From a checkpoint of a small audio frame classifier: 50.5 epochs.
Rows from block 4 of a small audio frame classifier, named by matrix and row number. Rows with one number belong to one neuron. Each number is 128 + 32 x the weight over its row's rms, rounded and kept within 0 to 255. All counts start at 0.
After each neuron's rows are labels from the 100 clips, of 14976, where the neuron reaches its largest size: "strongest on" is what is common among them. Only what is clearly more common there than usual is listed. The data: tunes sung on syllables by a formant synthesiser.
# gate: MLP gate (model.blocks.4.mlp.gate.weight, 1024x256), inputs 128-191
# fc1: MLP up (model.blocks.4.mlp.fc1.weight, 1024x256), inputs 128-191
# fc2: MLP down (model.blocks.4.mlp.fc2.weight, 256x1024, transposed), outputs 128-191

gate.591 [155 209 174 118 198 154 145 118 144  90 148  78  81  62 144  72 159 142 148 112 141 152 108  99 105 146 162 129 145 100 105 136 150 150  88  90 105 125 127 101 144 141 134 184 133 149 121 156 149 168 128 119 124 174 105 172 129 133 101 109 140 119  96 111]
fc1.591 [128 138 164 151 127 146 133  93 125 143 184 133 217 168 144 128 160 125 115  82 100 148 177 144  91 101 132 117 121  93 122 117 143 162  46 106 113  86  87 132 130 140 140  99 143 100 133 106 112 136  78 109 140 134 177  95  65 165 122 110 117  82  89 123]
fc2.591 [127 124 122 121 133 156 108 131 123 150 162 147 151 132  77 158 149  85 124  78 144 121 139 171 124  99  91 156 139  94 126 117 127 126  99 125  68 166 133 175 115 155 154 194 101 115 139 143 141 158 110  95 114 191  89 164 147   9 154 111  80  93  93  98]
strongest on: consonant: /ʃ/; vowel: /u/

gate.707 [141 122 123  77 134 139 160 119 164  89 141 126 126 118 109 166 137 113 139  85 100 166 126 133  93  55 134 140 149 150 135 153 146 166 100 118  50 108 159 138 101 115 189 143 103 135 131  91 110 129 106  95 133 171 135 113 126 150 133 122 104 139 127 104]
fc1.707 [126  97 126  92 169 151 147 153 136 139 162 113 137 159 146  81 111 104 183 153 105  97 136 154 161 131 144 173  98 145 104 111 104  92 113 194  89 159 152 133 132 235 141 135 125 124 176 176 134 184 120  88 148 139 115  98 150 122  83 141 120 141 177 130]
fc2.707 [145 191 118 131 132 137 103 137 113 164  51 163 108 103 133 184 111 118 118  81 117 142 129 112 146  96 102 129 154  82 160 108 139  87 170 121 173 116 158 109 141 171 137 148  94  85  65 112 153 127 104  93 159  24 139  92 100  90  56 103 131 189  66 131]
strongest on: child-like voice; vowel: /i/; consonant: /ʃ/

gate.108 [170  76 154 118 141 126 119 106  90 117 111 140 125 156 111 101 120 175  93  73 107 140  68 125  94 131 113 112 176 140 120 163 161 152 152 109  77  99 146 107 115 140 134 129 124 149  49  91 151 164 121 133 154 166 178  82 133 105 101 119 104 136 140 157]
fc1.108 [133 141 117 185  64 166 105 173 127  88 173 107 139 141 159 110 134 136 104 121 156  99  69 218 153 163 163 104 162  72 145 106 153 132 112 175 147 171 137 132  69 157  96  75  92 183 126 157 162 151 131 103 132 103 145 193 167 166 159 124 165 101  99 123]
fc2.108 [131 158 145 113 125 143 161 131 175 134 101  78 114 150 169 164 194 132  73 114 123 139 182 145 113 112  99 111 129 102 165 109 158 120 141 155 166 179 159 154 131 147  98  32  93 125 135  97 105 171 154 107 165  64  84 174 151 125 178 106 172 139 109 154]
strongest on: vowel: /æ/; consonant: /ʃ/

gate.120 [129 145 110 103 136  99 124  89  78 153 118 120 104 187 130 138 161  78  50  86 129 134 157 162 144 148  99 147 180 152  95 102 201 107 100 158 137  98 163 104 186 129 134  94  96 143 150 147 122  88 133  55  78 124  67 140 138 143  95 143 124 183 103 140]
fc1.120 [171 132  82 171 133 170 129 151 152 116 108 121 198 168 164  91 153  39 117  51 102  84 132  97 160 109  97 103 144 189 197 112 139 153 146 145 122  86  98 146 106 187  69 135 119 119 146 180  99 101 113 148 173 138 106 126 144 141 181 163 180 106 116  96]
fc2.120 [168 118 136 156 140 135 111  94 176 168 122  78 133 108 170 126 148  51 110 101 163  59  46 156 155 140 111 104 144 152  97 157 113  65 173  85 177 130 131 139 177 151 105 182 154 102 153  76 132 117 119 115 140 131 130 140  83 132 108  58  97 125 107  97]
strongest on: vowel: /u/; child-like voice

gate.606 [109 169 160  89 120 107 117 114 158  88 173 135 112 143  76 136 111 151  72 225 120 100 157 130 242 152  48  65  67 163 122 114  95 171 150  84  97 173 155 119 123 154  66 178 160 185 146 135 174 134 190 116  94 155 105 127 112 121 146  92  99 141 134 153]
fc1.606 [130 180  73 122  83  97 103 115 115 154 121 187 111  89 133 145 196 106 144 123 124 110 106 165 180  85 112 106  51 101 115 110  90 174 191  90 147 152 160 125 151 144  79 171 127 120  80 130 210  81 132 139 144  84 128  97 113 120  74 136 150 115 148 108]
fc2.606 [120 124 115 109 161 118 106 130 180 113 158 176 142 133 200 126 164 171 162 164  86 127 157 120 127 107 128 126 116 121 176  70 141 155 119 100 191 105 150 141 116  84  76  46 182 104 179 156  98  91 124 151 122 199 149 178 128 117  89 157 136 146 130 115]
strongest on: vowel: /e/; muffled (low-pass)

gate.519 [107  77 128  67 175 116 124 100  94 180 107  81  80  89  94  72 150 112 153  90 131 147 159 148 141  89  92 185 133  88 149 146 122 121 103 105 121 166 184 125 100 107 101 132  82 171 148 139  81 108  94 137 194 185 161 165 117 119 180 124 152 180  68 107]
fc1.519 [139 172 105 177 172 148 156 152 117 172 147 134 111 203 113 173  80 129 113 131 133 139 167 119  48 101 138 135  40  64 141 150 136 156 138 136 145 154 163 102 114 160 125 122 144 122 144 190 140 125 156 150 146 136 100  85 148 150 130 172 109 119 137 127]
fc2.519 [ 98 149 135 112 117 127  78  87 130 142 104 140 152 121 146 146 167 153 142 123 119 122 160 146 145  99 167 146 156 119 113  97  84  95  63 121 189 111 158 141 149  92 162 149 121 145 136 109  79 133 116 104 169 168 108 155 129  74  87 139  88 148  84 138]
strongest on: vowel: /i/; high voice; thin (high-pass)

gate.292 [118 110 133 146 155 184 145  85 114 188  95 127 122 115 126 122  98 159  88  77 100 134 126  79 162 138 162 128 106  69 144 154 185  62 192 167 105 166 117 162 141 121  68  95 126 118 114 108 125 115 139 117 176 162 107 113 115  81 153  98 111  81 164 165]
fc1.292 [103 158 124 121 123 125  72 152 165 124 134 115 133 133 132  89 148 108  70 116 102  98  87 157 127 168 113 121  68 174 117 108 135  79 133 137 149 147 137 181 129  66 151 100  78 102 118 118 167 151  64 131 123 152 176 143 112 103 129 103 109 119  79 144]
fc2.292 [138 127 161 163  98 146 108 125 124 190 161 168 135  84 192  93 197 166 166 143 152  75  97 101  96 138 122 136 204  93 107  79 104 129 183 132  99 161 139  54 108 121 121 189 156 160 118 156 112 161  64 107 122 174 125 150 125 153 112  87 121  98 117 108]
strongest on: vowel: /e/; consonant: /ʃ/; thin (high-pass)

gate.455 [117 179 124 126 171 121 130 152 120  94  94 172 118 171 182 129  96  94 114 104 133 130 161 148 148 110 127  98  79  65  84 139 129 135 140 105 173  96 165 105  79  92 140 154 109 140 131 159 172 116  89 122 139 103  94 130  42 152 180 150 155  67 175  98]
fc1.455 [ 90 104  79  91 146 103 105  81 102 102 146 134 190 121 119 143 145 212  91 139 113 122 152 140  66  68 123 121 172 168 121 138 140 178 105 110 152 107 165 154 135  95  91 118 145 165 134 160 143 149  79 102 154 174 139  91  96 101 110 194 171 126 148  97]
fc2.455 [172 128 137 163 134 133 148 109 153 113 141 119 139 107 169  79 138 115 165 124 118 102 126 163 137 112 125 126 110  69 167 110  82 158 133  92 114 129 171 107  82 146  85 139  89  98 133 182  99 153 165 100 170 180  99 147 181 140 181 196 136 149 123 120]
strongest on: vowel: /æ/; quiet level

gate.396 [141 153 176 161  85 152 133 175 157  95 126  66 112  83 121 118 113 124  70 118 112  98 161 122 122 213 154  78 115 168 159 170  85 144  46 149 106 105 100  86  98  95 173  79 104 133  93 106 145 140  89 176 229  92 119 182 152 126 120 113 147 117 113  80]
fc1.396 [146 127 132 171 130 120 180 149 130 141 127  94 175 146 114 101 129  72 113 185 107 163 118 123 106  66 113 142 142 118 102 109  71 133 181 189 152 140 111 113 172 172 116 145 112 140  91 114 123  85 129 102 135 124 139 101  79 113  85 209  93 128 142 161]
fc2.396 [150 100 104 104  98 118 134  83 139 199 126 122 109  76 133 102  99 128 193 124  88 175 161 153 122 161 143 158 164 141 128  99  87 142  96 117 122 144 131 125 158 121 197 165 115 158  65 118 116  46 168 202 144 139 138 128 103 151 104 168  99  84 168 122]
strongest on: vowel: /o/; quiet level

gate.153 [155  99 133 125 159 122 125  73  75 153 145  84  97 142 141 109 105 147 162 169 135 149 110 154 140 114  89 163 143 104 129 130 162 110 145 111 108  64  77  82  91 109  82 164 151 157 115 139 123 136 128  91  94 140 138 166 149 168  89 208 109  86 140 132]
fc1.153 [153  74 142 138 138 146 112 102 134 110 170 162  69 125  95 101 126 101 122 117  82 162 146 130 132 110 177  98 172 155 125 106 114 128 153 180  98  79 122 130  86 125 163  75 106 181 134 127 104  85 130 145 122 118 141 123 122 165 160  68 166  85 192 129]
fc2.153 [ 87 115 117 150  89  77 153  96 180  96  82 159 145 131 135 171 179  74  77 130 130 182 157 141 121 143 126 145 105 132 144 108 145  93 131 128 159 114 190 135 126 111 122 105 113 203  89 161 116 134  83 125 130 210 115 119 125  94 152 164 122 177 155  88]
strongest on: vowel: /o/; child-like voice

gate.680 [135 144 152 148 120 184 164 173 130 132 158 141  69 133  98 145 148 127 169 168 121 114  96 122 111  35 105 157 131 171 135 164  99 124 167 159 154 159  82 155  57 132 146 137 148 114  95 150 169 143 116 143 161 162  83  79 111 134 177 165 144 155 108 140]
fc1.680 [134 148 130 152  93 110 169 176 153 145 117 106 146 137 105 113 148 133 100 106 120 101 151 168 176 180 102 155 157  55 143 109  89 115 136  76 156 134  96 160  95  85 114 173 111 152 170 176 160 138  87 101 124  94 111 140 174 137 117 125 138 166  57  79]
fc2.680 [154 140  97 155 156 108 146 159 155 151 109 170 104 108 150 106 123 139  88 107 141 130 154 139 108 165 118 105 128 166 130 184 133 134 166 123 109 122 132  27 147 149 111 119 167  87 120 130 116  98  61 115 124 184 185 115 148 123  96 135 129  99 154 135]
strongest on: vowel: /e/; thin (high-pass)

gate.235 [135 143 104 136 200  95 114 169  51 104  66 144 133 156 125 138 165 159 154 171 103  93 145 154 148 118  78 129  82 149 148  94 111 105 129 128 140  93 204 108 118 190 141 182 127 171 126 106  79  77 108 221 132 125 116 101 133 112 204 143 128 105 124 180]
fc1.235 [128 149 147 150 100 163 182 149  68 172 187 124 111 110 151  96  55 108 160 114 134  94  71 158 100  90  82 152 149 156 126 176 148 182 106  96 183 133 150  91  56 120 102  99 158 205 110 153  23 112  93 130 145 134 149  55 108 143 158 143 163 109 149 103]
fc2.235 [141 173 120 130 110  67 132 149 115 107 192 139 106  59 115 126 166 116 195 100 100 103 117 116 139 170 169 181 149 149 138 139 159 141 134 159 131 132 149 129  82 165 140 121 121 117 115 128 128 123 105  71 117 162 127 183 109 131  95 113 116 142 156 119]
strongest on: consonant: /ʃ/; vowel: /i/

gate.398 [102 162 205 177 143 128 155  90 101 105 101  59  88 112  97 124 161 199 216 158 120 177  69 117 133 112 190 117 113  66 105 124 103 159  83 166 177  80  87  63 151 106 162 164 145 111  90 111 112 118 149 171 149  45 102 105 148 147 167 105 174 117 136 147]
fc1.398 [ 71 131 124  96 112 116 140 130 133 151 155 123 152  79 149 110  91 204  92 102  88 150  95 128 143 105 155 193 137 127  15 100 160 103 133 166 101 142 157 149 135 125 156 132  77  86 110  96 162 125 157 130 116 118  99 144 169 175 157 150 137 165 157  87]
fc2.398 [128 146 150 126 108 106 148 109 168  84 138 141 168 126 122 146 190 141  95 173 143 106 114 141  90 100  71 184 104 179  72 129 151 108 120 116 112  99 137 156 188 114 141 147 104 145 184 137  89 179 115 135 173 131 211 128 128 108 139 100 155 133 106 247]
strongest on: child-like voice; vowel: /ɑ/; vowel: /e/; consonant: /l/

gate.5 [134 122 161  71 121 145 148 150 154 144 161 109 102 108 109 166  78 151 124 146 142 196 108 103 161 113 124 134 177  97 147 105 138 123 146 102 211 111 113 134 189  66  91 166 143 146 118 116 176 105  61 161 129  57  94 132  86  41  81  92 136 150 143  90]
fc1.5 [101 170 182  85 158 100 157 144 141 120 117 118 175 158 123 137 113 139 179 142 101 189 134 125 176 184 144  46 194 174 136 143 155 175 149 134  70 144 122 134 139 124 130 195 149 124 121  90 165  71 131 125 161 139 140 119 134 128  78 125 117 112 169 120]
fc2.5 [136 129  55 150  89 175 190 197  94 167 113  98 128  65  77 131 143 118 106  80 180  99 166  46 134 149  94 125  97 140 134  82  87 102 148 158 161 132 146 157 144 146 172 165 139 155 137 135 105 177 148  50 134 141 145 109 172  83 101 169  96 134 150  61]
strongest on: vowel: /ɑ/; deep voice; consonant: /ʃ/; consonant: /d/

gate.416 [114 121 133 144 107 141  93 102 115  65 129 113 157 155 105 135 152 126 155 119 126 151 148 104 101 136 153 129 107 104 129 116 118 104  87 174 191  53 141 123 173 138 179 158 162  95 127 114 110 139 129 120 181  81 107 156 127 131 136 129 125 125  78 155]
fc1.416 [ 53  77 129 135 175 114 137 171 140 134  74  65 149 150  53  95 110 123 185 121  96 132  92 107 172 108 217 108 152 127 126 101  81  66 131  76 102 156 155 140 162 159 166 153  74  84 119  91 150 141 168 131 142  90 105 108 131 120  86 111 146 121 129 128]
fc2.416 [ 94 177  71 178 131 128 127 143 145 155 126 146  84 126  96 112  54 110 130 137  98 113 125  66 103  90 128 105 205  81 129 205 194  83 146 108 163 124 111 143 170  98 192 173 161 103  86 105 153  83 134 159  84 150 111 126 148 110 125 128 136 108  83 155]
strongest on: child-like voice; vowel: /æ/; clipping; vowel: /ɑ/

gate.209 [139 148 115  97 148 116 132  82 118 143 105 206 139 134 123 133 131 140 114  94 166 174 149  99 156 120 214 159 153  72  95 151 100 120 180 136 179  98 157 119  92 118 112 118 124 136 146 159 119 117 107 157 153 136  92 143 121 104 127 129 180  66 163 106]
fc1.209 [162 136 118 139 131 118 127 187 104 177 156 147 155 139  91 195  93 131  91 169 163 106  72 132 109  92 138 104 164 109 152 125  90 131  94 149  81  97 168 181  98 124 156 144 142 131 138 125 179 190 129 136  59 121  84 170  93 131 179  99 125 102 147 178]
fc2.209 [109 123 164 124  86 200  91 146 134 103 190 131  87 108 129 169 126 178  65 110 101 131  93 171 146  92 216 160 113 160 132  59 114  61  40  94 121 169 137 116 129  70  96  98  92 139  81 108 158 143 154 134 119 116 148 148 126 122 133 137  80 126 137 100]
strongest on: vowel: /e/; muffled (low-pass); clipping

gate.244 [109 122 114  84 109 167 135 105 134 128  86 118  69  92 141 120  92  76 150 148 110 223 160 136 133 147 140 159 147 135 142 135 127 156 118 168  77 181 129 120 125 121 133  90  90  66 140 117 160 132 162 157 136 108 152 110 167 162 162  92 132 118 158 121]
fc1.244 [ 91 111 191 157 119 184 124 151 134 119  93 107 191 131 119 131 156  78 132 109 134 103 165  59 141 151 112  86  89 134  66 136  98 120 129  63  90 130 122  40 132 204 122  55 156 161 133 113  90 122 187 106 101 129 135 178 133 149  80 108 128 146  94 143]
fc2.244 [139  99 100 169 102  80  90 107 179 122 120 116 148 179 136 200 102  95 108  91 152 117 173 169  94 161  38 105 113 126 139 127 209 130  66 128 100 124 123  94 185  57 123 182 116 130 152  96 124 113 164 124 113 136 117 122 171  92 130 104 142 157 112 187]
strongest on: vowel: /i/; consonant: /ʃ/; thin (high-pass)

gate.98 [135 143 131 164 129 116 145 177  44 100 133  94 170 138 172 134  77 134 152  81 118 143 107 153  96 125 140 134 164  99  77  99 148  98 122 152 120 121 236 150  76 111 144  51 159 123  86 155 138 135 139  89 147 135 167 119 152 112  69  85 136 144 155 125]
fc1.98 [170 128 168 125 123 196  66 126 118 124 210 116  93 120  89 133 147 125 155 135 111 186  63 169 146  99 136  69 106 109 179 150 113 140 132 170 134 128 207 135  88 158 161 119 137 182  67 138 126 124 103 210 148 152 162 172  74  94 127 132 103 172 149  74]
fc2.98 [178 219 121 131 114  73  93  90 174 108 127 127 125 134 147  98 124 139 161 145 165 152 120  81 128 148  78 149 131 113 107 172 127 146 159 113 176 132  84 169 163  69  64 223 144 198 122 126  97 138 140  87 127 104 128 107 166 126 140 129 159 150 137 103]
strongest on: vowel: /ɑ/; consonant: /ʃ/

gate.375 [ 43  98 100  51 150 112 126 136 165 158 172 174  95 178 152 120 105 185 129 101 107 172 126 165 136 162  79 172 113 107 138  80  82  79  86 147 144 109 168 111 131 151 153 169 160 137 160 122 131 144 155 183 217 136 109  86 124 116  87 145  95  88 139 216]
fc1.375 [119 137 134 154 142 132 121  90 145  97  83  95 109 131  93 135 110 112 134  95 153 112 144 121 104  83 120  94 167 129 155 138 141 120 205 181 123 164  84 209 210 121 102 103  86 172 121 125 161 158 148  75  80 205 149 142 114 132 155 145 120 142  67 139]
fc2.375 [138 110 132 165 166 100 194 130 149 162 134 158 111 139 166 108 151 161 171 103  86 147 164 116 159 100 103 161 136 133 109 119 172  75  84 122 126  96 110 140 136 150 110 161 151 136  77 189 112  99  98  98 108 147 104 145 117 131  95 160 125 154 137 177]
strongest on: consonant: /ʃ/; vowel: /e/

gate.674 [162 111  73  96  62 132  96 107  76 134  77 176 116  85 124 145  99 152 126 145 142  71 134 154  76  67 150 139 160 101  96 165 146 163 128 187 118  97 132 117 173 126 134 196 115 140 101 143  70  92 109 123 128 113 149  76 100 147  63 131  77  90  93  78]
fc1.674 [ 31  80 172 141 133 123 117 139  98 126 115 173 184 134 118 157 111 112 127 130 113 107 116 165 108 149  83  95 152 111 135 146  75 179 126 127 218 108 150 133 168 174 140 142 128 128 102 117 139 184 169 118 142  98 125  33 122 109 105 186  60  97 127 138]
fc2.674 [148  43 155 122 181 124 146 114 138  75 178  92 185 157 115 114 152 131 158 124 138 109 114 113 143  97 165 160 125 109 123 158 171  51 149 119 160 155 160 120 165 198  98 135 141  94 163 117  88 163  87 173 125 167  77 110 142 101 113 113 163 145  93 136]
strongest on: child-like voice; vowel: /ɑ/

gate.277 [139 107 194 107 114 183 176 144 161 137 149 145 143 109 128  64 175 118 148 166 156 135  65 141  90 170 110 124 147 112 105 108 110 116  96 122 172 140 133 105 172  90  76 145 103 190 111 151  95 173 131 152 131 100 187 112 133 115 164 119 178 155 131 143]
fc1.277 [139  37 131 186 131 166 100  51 104  89 130 110 119 114 178 148 130  35  81 126 175 151  44  79 102 120 144 107 102 112 161 104 184 159 132 123 105 174 151 126 129  57 154 105 168 105 182 103 123 113 133 121 136  78 156  95 204 115  91 128 109 120 109 117]
fc2.277 [198  86 109 139  98  87 128 117  73 119 134 125  54  90 147  96 162 133 108  81 211  73 130 133  88 124 139 153 159  53 111  92 147  93 146  73 147 102 152 124 113 138  57 135 117  91  54 148 128 142 139 154 119 157 168  94 124 133 141 126 120 159 169  65]
strongest on: vowel: /e/; quiet level; muffled (low-pass)

gate.427 [121 144 129 151 149 123 145 129 135 151 119 123 159 124 109  94 109 161  41 150 122 129  48  93  81 134 125 127  97 106 124  89 103 176 172 146 158 149 174 134 140 194 118 110 108 140 137  57 116 160  94 155 131 206 109  77 147  88 117 201 130  92  77  91]
fc1.427 [146  98 138 105 114 135 131 174  83 226  94 119 170 162 167  95  87  62 140  82 117 118 135 111 132 163 106 123 126 186 109 145 159 125 145  91 120  96 125 178 166  90 153 101 156 149 118 166 112 176 159 137 107  90 127 192 105 137 216 130 127  97 128 143]
fc2.427 [149  77 147 147 124 122 115 131 154 152  70  81 141 148 132 106 139 138  91 196 112 117 141 131 110 111 114 150 128 189 135 219 115 168  95 184 124 139  95  95 184 122 138 192 110  82 147 114 112 144 129 165 112 110 158 114  77  93 143 134 126 115  95  81]
strongest on: vowel: /o/; thin (high-pass)

gate.661 [ 80  87 167 123  79 184 100  97 120 112 123 157 103 111 127 137  94 117 154 104 192 165 148  89 160 175  99 175 160 138 130  92 177 138 103 155 122 176 184  96 153 168 143 112 113 141 190 113 159 157 217 135 185 144 119  61 123 121 142 104 147 132 108 182]
fc1.661 [ 77  97 141 124 167 173 140 106 109 156  93 130 120 195 115 124 112 154 189  77 166 149  62 141 176 130 115  96 224 134 170 114 150  88 147 150 153 168 138 207 172 136 128 135 107 140 113 171 143 180 135 123 152 144 125 107  83 186 133 125 155 147 129 133]
fc2.661 [101 115 156 133 125 149 147 144 102 109 135 190 155  99  85 227  80 123  80 107 129 110 125 135 139 114 128 205 102 111 143  63  92 140 106 115 119 138 168 144 109 158 160  96 110 110 101 152 120 122 154 119  77 103 165 141 138 127 105 116 133 169 129  90]
strongest on: vowel: /u/; thin (high-pass)

gate.407 [ 58 116 110 107 167 115 158 192 106 107 137 132 124 116  71 139 116 113 145  69 114 104 106 137 116 111 181 139 123  96  67  95 117  89  76 162 125 122 108  99 173 151 195 176 129 163 153 170  65 147 151 142  68 129 157 151 134 235 133 116 109 102 233 126]
fc1.407 [ 89 114 171 118  79 137 133 157 129  97 100  87 114 188 153 190 140 136 136 124 124  66 114  72  98 134 109 145 128 141  90 174 172 148 164 151  65 118 136 140 148 136 108 116 161  90 157 155  89 129  96 159  86 116 103 121 162 108 121 166 130  91 136 134]
fc2.407 [161 112 163 157 112 110 183 167 145 127 154  94 156 108 113 110 115 137  64 122 145  96 134 126  94 155 180 136  88 144 148 152 118 122 138 154 110 115  98 111 106 149  74  67 120 147 102 121 164 160 173 122  94  70 170 144 107 130 133  66 156 149 147 127]
strongest on: vowel: /æ/; clipping; white noise; pink noise

gate.758 [ 88 161 149 157 141 139 110 144 194 113 143 151 124 117 117  97 122 158  91 145  95 118  84 108 147 197 119 137 116 135  43 177  87 181 123 103 136  43 138 160 169 104 177 114 110 123 134 110  96 130 136  86 122 143 134 107 175 113  55 124 155  72 157 122]
fc1.758 [ 95 105 115 126 110 150 104 144 154 107 178 102 122 154 114 157  84 124 128  95 111  82 138 152 148 148 142  79 123 112 114  98 127 149  81 156 149 190  47 182 119 183 130 102  98 111 131 146 116 155  80 130 104 107 107 130 147 119 145 131 133 233  75 142]
fc2.758 [113 133 156 161 100 151 136  59 176 132 164  86  92 132 106 145  89 107 154 141 129 153  91 155 153  92  81 147 160  96 121 129 156 153  79 117 111  60 181 133 172 118  69 153 188 132 127 108 145 147 136 117  86 115 109 195 163 139 100 137  74 155 193 129]
strongest on: vowel: /o/; clipping; white noise; pink noise

gate.631 [114  84 111 178 171  91 115  83 160 168  58 129 108 167  60 100 136 102  91 163 137 156  84 170 175 134 140 129 142 124 118 145 145 198  82 110 100 103 212  97 127 159 104 110 114 141 105 140 129 154 129 105 115 117 154 151 150 115 145 149 164 112  87 136]
fc1.631 [125 121  93 117 134  76 189 120  91 105  87 125 144 128 127 122 132 150  72 170 118  98 126 160 129 186 117 216  50 149  88  73 138 152 151 153 149 121 128 149 148  84 141 139 139 130 116  94  75 122 134  86 173 188 180 119 116 149 129  87  78 141  85 138]
fc2.631 [170 159 112 130 111  87 162 108 123 107 117 137 164 142 151 141 161 104 122 141  96  99 116 138 121 143 123  97 157 176 145  94 144 142 120 133  99 183 122 157 132 139 104 178  90 118 204 143  96 114  55 110  60 101  79 106  82 165  81 168 115 107 115 150]
strongest on: child-like voice; vowel: /o/; vowel: /æ/

gate.429 [ 84  93  77  69  98  79 123  87 119 175 120 129 137 157  88  63 104 134 113 119 134 122 157 130 110  92 123  93 102 130 115 116 127 105 112 125 160 132  73 136 143 119 106 152  90 155  69 173 141 122  92 101 219 119 114  50 126 164 205 152 111 159 165 118]
fc1.429 [149 171 112 110 141 110 157 147 129  85 121 115 146 105  87 168  98 229  64 141 132  86 179  63 178 124  71 177  78 136 114  93 124 134  89 135 104 160 145 122 141 198  72  88 106 137 111 181 118  67 114 158 104 141 100 164 138  99 120 109 124 155  78 101]
fc2.429 [162 154 120 129 120 114 159 143 101 102 104 160  81  95 132  77 159  81 114 118 139 195 114 106 107 145 189 109 107 113 136 177 132  98 111 148 109 143 114 111 162 147 149 157  80 139  93 148 110 194 167 155 132 110 155 113  33 142  98 165 142  99 118 153]
strongest on: vowel: /e/; deep voice; muffled (low-pass); consonant: /m/

gate.724 [146  77 139  97 143 122 185  98 108 146 142 129 121 129  89 183  90 150 152 143 150 148 183 144 147  99 210 104 109 111 111 125 132  75 162 117 129 102 106 113 118 114 130 112 149 104  92 170 153 142 144 145 106 139 139 152  99 109 153 132 201 139 123 127]
fc1.724 [105 165 172  69  95 183 112 146 125 173 108 148  92 140 130 157 135 162 113 113  73 124 205 133  48 184 124 121 109 100  72 135 121  63 179 125 116 172  91 104 155 129 134 123 149 170 122 118 131 107 162 143  86 135 173 104 134  72  98 175  67 127 157 100]
fc2.724 [154  46 145 129 183 107 170 151  71 159 112  82 132 143  77  71  80  97 123  79 113 128 103 172  80 134 142 113 147  96 136 168 133 163 114 115 172 119  76  86 133 136 115 121 106 142 114 157 109 203 117 121  95 133 112 116  74 143 121 121  66  98 155 168]
strongest on: vowel: /e/

gate.588 [159 148 201  63  49  91 116 137  69 211 139 143 163 156 132 142 109 165 120 148 120  97  72  99 115 105 149 147 129 173 169 163 141  91 199  98 118 102 148 118 129 104 142  97 115 111  67  52 166 168 172 114 150  76 140 124 150  93 137 134 147 129 112  82]
fc1.588 [127 139 157 158 128 149 149  85 170 120 143  99 116 119 162 150 172 143 184  91 142 137 171  99 161 169  99 151  76 143 135  48 160 162 148 166 181  84 103 166 199  94  72  72 164  72 148 160 140 134 137 113  82 138 126 124  61  38 126 158 118 124 131  59]
fc2.588 [ 76 157 163 149 129 125 105 163 164 155 139 117 122 163 134 120 105 109 135 199 153 137 122  91 130 127 143 136 129 102  75 182 126 164 160 108 164  64 160 154  77 142 149 152 150 138 147 138 128 142 122 121 115 134 133 182 159 123  85 120  67  92 151 136]
strongest on: vowel: /o/; clipping

gate.612 [176 128  89 157  98 105 130 143 162 143 121 121 159 120 120 115 169  86  94  53 136  92 153  83 137 132 153 133 121 139 119 154 181 115 109 145 157 163 123 107 110 134 136  70 126 124 146  90 157 154 172  98 135 164  90 133 181 209  90  98 179 189 155 106]
fc1.612 [ 76  95 163 199 128 140 124 125  93 167 132 156 130 167 127 164 147  91  90 162 142 135 113 165 168 140 137 166 172 143 113 159 144 148 102 125 149  94  87 149 160 148 129 124 106 110  72 169 141  99 150  89 114 105 164 132  90 137 155 158 225 141 115 123]
fc2.612 [149 108 130  94 134  59 107 144 112 113 152 133 153 169 178 108 133 204 123 140 107 136 171 201 137  80 136 146 167 170  95 122 184 115 169  81 127 150 146 147 135  74 104  65 147 123 158 166 111 133 129 153  98 145 139  77 105 122 135  93  59 105  91 118]
strongest on: consonant: /ʃ/; vowel: /u/; vowel: /ɑ/

gate.663 [136 134 142 121 120 128 179 162 105 184 141 145 152  85 149 104 120 130 184 179 111 130 105 130 111 134 134 159 142  79 181 125 179 103 105 146 141 121 148 124  98 144 174  27 120 149  60 131 155 142  98 140 153  64 166 149  93 115 155 185  49 185 161 110]
fc1.663 [187  93 184 129 126 124 144 118 181 150 138 189 134 149 101  84 113 152 109  78 201 145 116 132 142 130 177 124 171 133 114 153 145 110 125 163 133 147 156  41 108 109 106 154 128 140 109 130 100 159 136  96 103 113 137 145 133 131 160  90 159 169 101 122]
fc2.663 [194  56 171  77 166 145 134  87 122 141 125 120 139 136 117 120 123  74 143 106 127  87 108 103 147  86 131 167  83  97 104  97 106 101 126 168 118  89 126 166 111 179 116 146  74 109  98 138  99  96  91 111 129 217 130 106 156  80 155 162 129 160  80 149]
strongest on: child-like voice; vowel: /i/

gate.269 [ 92 122  92  74 138 101 144 111 128 114 111 141 144 111 139  89 185 117 161 165 141 105  85 107  88 158 102  90  81 116 137 134 121 110 117 179 138 154  92 134 125 189  98 144 152 103 129  75  91 120 124 197 104 141 105 142 158 151 111 141 193 104 208 115]
fc1.269 [125 128 165 134 110 202 121  73 109 106 134 129  95 101 141 159 137 143 180 148 103 116 117 114 127 131  98  70 175 105 131 105 169 121 114 119 121 162 152  72 112 117 100 182 152 115 148 127 160 150  90 152  83  99 165 125 200 146  90 189  86 103 110  75]
fc2.269 [ 84 120 102 138 157 143 110 110 150 196 112  80 130 161 116 124 136 167 210 134 149 136  42 122 148 118 145 129 104 162  73 129 178  91 159 117 129 151 100 133 101 110 171  70 122 171 151 129 178 129  97  97 104 122 123 135 116 160 120 151 102 149 178 151]
strongest on: vowel: /æ/; consonant: /ʃ/; vowel: /ɑ/